config.yaml
model: "segmentation model"
dataset: "small charts drawn from random numbers"
train_examples: 50862
image_size: 48
crop_scale_min: 1
horizontal_flip: false
translate: 0.12
num_classes: 4
arch: "unet"
norm: "batchnorm"
hidden_act: "relu"
pixel_unshuffle: 2
widths: [48, 96, 96]
blocks_per_level: 3
block: "basic"
dropout: 0.1
attention: true
upsampling: "nearest_conv"
init: "small_normal"
residual_init: "scaled_by_depth"
optimizer: "soap"
beta2: 0.95
learning_rate: 0.0026
beta1: 0.9
shampoo_beta: 0.95
eps: 1e-08
precondition_frequency: 50
max_precond_dim: 512
merge_dims: false
one_sided: false
adamw_lr_other_params: 0.0011
max_grad_norm: 0.5
cautious_weight_decay: true
max_steps: 5700
batch_size: 128
epochs: 14.3
lr_schedule: "linear"
final_lr_fraction: 0.01
warmup_steps: 280
weight_decay: 0.5
adamw_weight_decay_other_params: 0.01
Rows from block 12 of a small segmentation model, named by matrix and row number. Rows with one number belong to one channel. Each number is 500 + 25 x the weight over its row's rms, rounded and kept within 0 to 999. All counts start at 0. Numbers have three digits each.
After each channel's rows are labels from the 100 images, of 14976, where the channel reaches its highest value: "peak at" is the part of the image that holds the peak; "lies over" is the class under the peak. Only what is clearly more common there than usual is listed. The data: small charts drawn from random numbers. In brackets: how many of the 100.
# convs0: first 3x3 conv (model.decb.0.2.convs.0.weight, 96x96x3x3, each kernel summed), inputs 0-95
# convs1: second 3x3 conv (model.decb.0.2.convs.1.weight, 96x96x3x3, transposed, each kernel summed), outputs 0-95

convs0.95:492497449543486519493464499436527525473483509474488500504508511497481470448544518471477535491486470472526481491498505504467451518460505501543478503487509475494526484474496506457504473494470529491501536531520495547505513503470515525499495546483543543458478503487477489518493498541523524493
convs1.95:493419519457532493503482503535459513492499474522541513482464497521544504489501486500497473454485557498539485487500473524494488501546544485520511463489514528480487505531476507524475504510525479517494463491509500512546505510531495508527521454537490492497504487465533537522541468502503523490
peak at: centre (100)
lies over: data marks (100)

convs0.67:522505477498515503518528532497491491541497482485457542517474513497495474505458512504509471522475510504521461463494530516562513466506517499505483531478535461484518525477477479476542520497528505484455481495507474557474535496482499465513525519483517493524497532458500562457532502490459499493
convs1.67:481539525510482454442504541480493477498498477514529466501500517565494510511521496473483501458510467479503500502492472460438484494494506480459482482468458533515539488499468500499497478504481509514460469499489550524517492521532519485448464499489501499492532499510484467546496475514503525530
peak at: top right (100)
lies over: legend (98)

convs0.39:482343533495509505516516521507504518505502481498505438506513523529491508490507515494487482505508467499480494487512491503497494483518497506523516495502511489490487381495518520506491464492502499499502519499488487494489495501513500509513520482482501466512514513506510514497510490514487491505
convs1.39:487559499505514507473514460522507519523473487479510561452457451482506504475500503475535534493482511486548491554464506492502494534478506520473512506493510507515514578509480514491496519491501471493487485494504516493490478536507517499509506512518517523502452472480450474487468555526497517474
peak at: bottom centre (100)
lies over: data marks (100)

convs0.17:509506455518494494451543509507540513498521508526480520491494467511522488502486514563514498520508520499543469510477455547505497512513443537555458476471485496479526494452507482502511476500464499439515499497453489500446480496522455512505480475484504515478520510495462509510499522504505487492
convs1.17:516477512520465526477479508446524514494476512468509486480473515519459503491496487508471505449508477493480527520510499432442488453482548499457473469457491495522504525498528553491500535493528490486511471547502516495530518501495545444505515499505502476510484521500487474488527516509472508527
peak at: top right (100)
lies over: legend (74)

convs0.29:500417514502509523482498490481488472510533488505447459500467522482518504509489506498468540476498480510531490492502476503500485497479464542510481514542486518476508458483503519500474479524472465509447499510501536486459489534504530528489492503485500575508532554475492530486524481520489521478
convs1.29:523532491538500476523493508534546526466471501458502519501467492479508477494484489512526479498493507487563541512463519522511473523483498449534489520511508468511465496531495482504471543496477488477488474486491491459537483525508457502544495443522512513500472480487482484497476561533474476485
peak at: centre (100)
lies over: data marks (100)

convs0.59:529486510460525515485506526456479511468505515485511478514499512503497501497507461470511567459508490502471453483522506513493482502495481533455508503501522551475521502468510531471445535497481509506517504474485506492470539494511530501476460525504498568470505561468480504481486462496470521520
convs1.59:504489506528527466492490487491531508511499507498493516525522483447550465519539481552479472519507541489533501461498509506546503492499493463541475526536538471508482472540498481519502522473467532473510540508487479475533502476507478467506526439517532468487483467526493492477516465506527511481
peak at: centre (100)
lies over: data marks (100)

convs0.80:455488506473508516486505492486467509480452480494493527500483517506506507521506462503495545446537494466485482530483473493519493491499487495515519460476506476476527511496550547518509514472492446485521533492479446503484509490533493497499479532500504536431480504455531536524461499506551491497
convs1.80:512527532474515510534521520506499463540530509487499464519542481494501447502526499518510512557496490488495520531507543466478532546480496502505496512484477525506509488518497488506487481509538568565493506503466522465554493488540510505506539530513496499496501453535516513461530500505514506533
peak at: top right (98)
lies over: legend (58)

convs0.34:489495468467525510522495416536506516500488508453523532498506482485490511508499504496495563484480486476510494487500510481505494489542476484465435533544505497502477485439537486517510483498480488502513532534469501518460498520487482484505523506510488534473523538480454523504509461480477477532
convs1.34:500520498506466494452450513453544514502476502527507438497489514536481503451514451498496507501500436488474514504533515502471530485474497483545503474454502490516531525545486524525548505520504549524485506505497488520533521468482496522502463512469508502465472518494495506498503499487479540501
peak at: top right (57)
lies over: data marks (52); legend (48)

convs0.13:479487462485497509496483444471460524543444486486503547484464514487576499527507501499448530470484481499484452484483526491484498502494509470528497495492504492506526509455484497482532483502470525512523496492479463490487512503518510493527514508505523488418468495488502527489493495454481473479
convs1.13:516479552500483508517498512507534473449545542479518489491506476498515509526546487483531499528539534486474511507484491500481513519454475483528494472523504513469466520515530512510480498494548528541500506496495486491496475511506515559478490501524463480520486539463468461527526517559497479542
peak at: top right (67); top centre (32)
lies over: legend (53)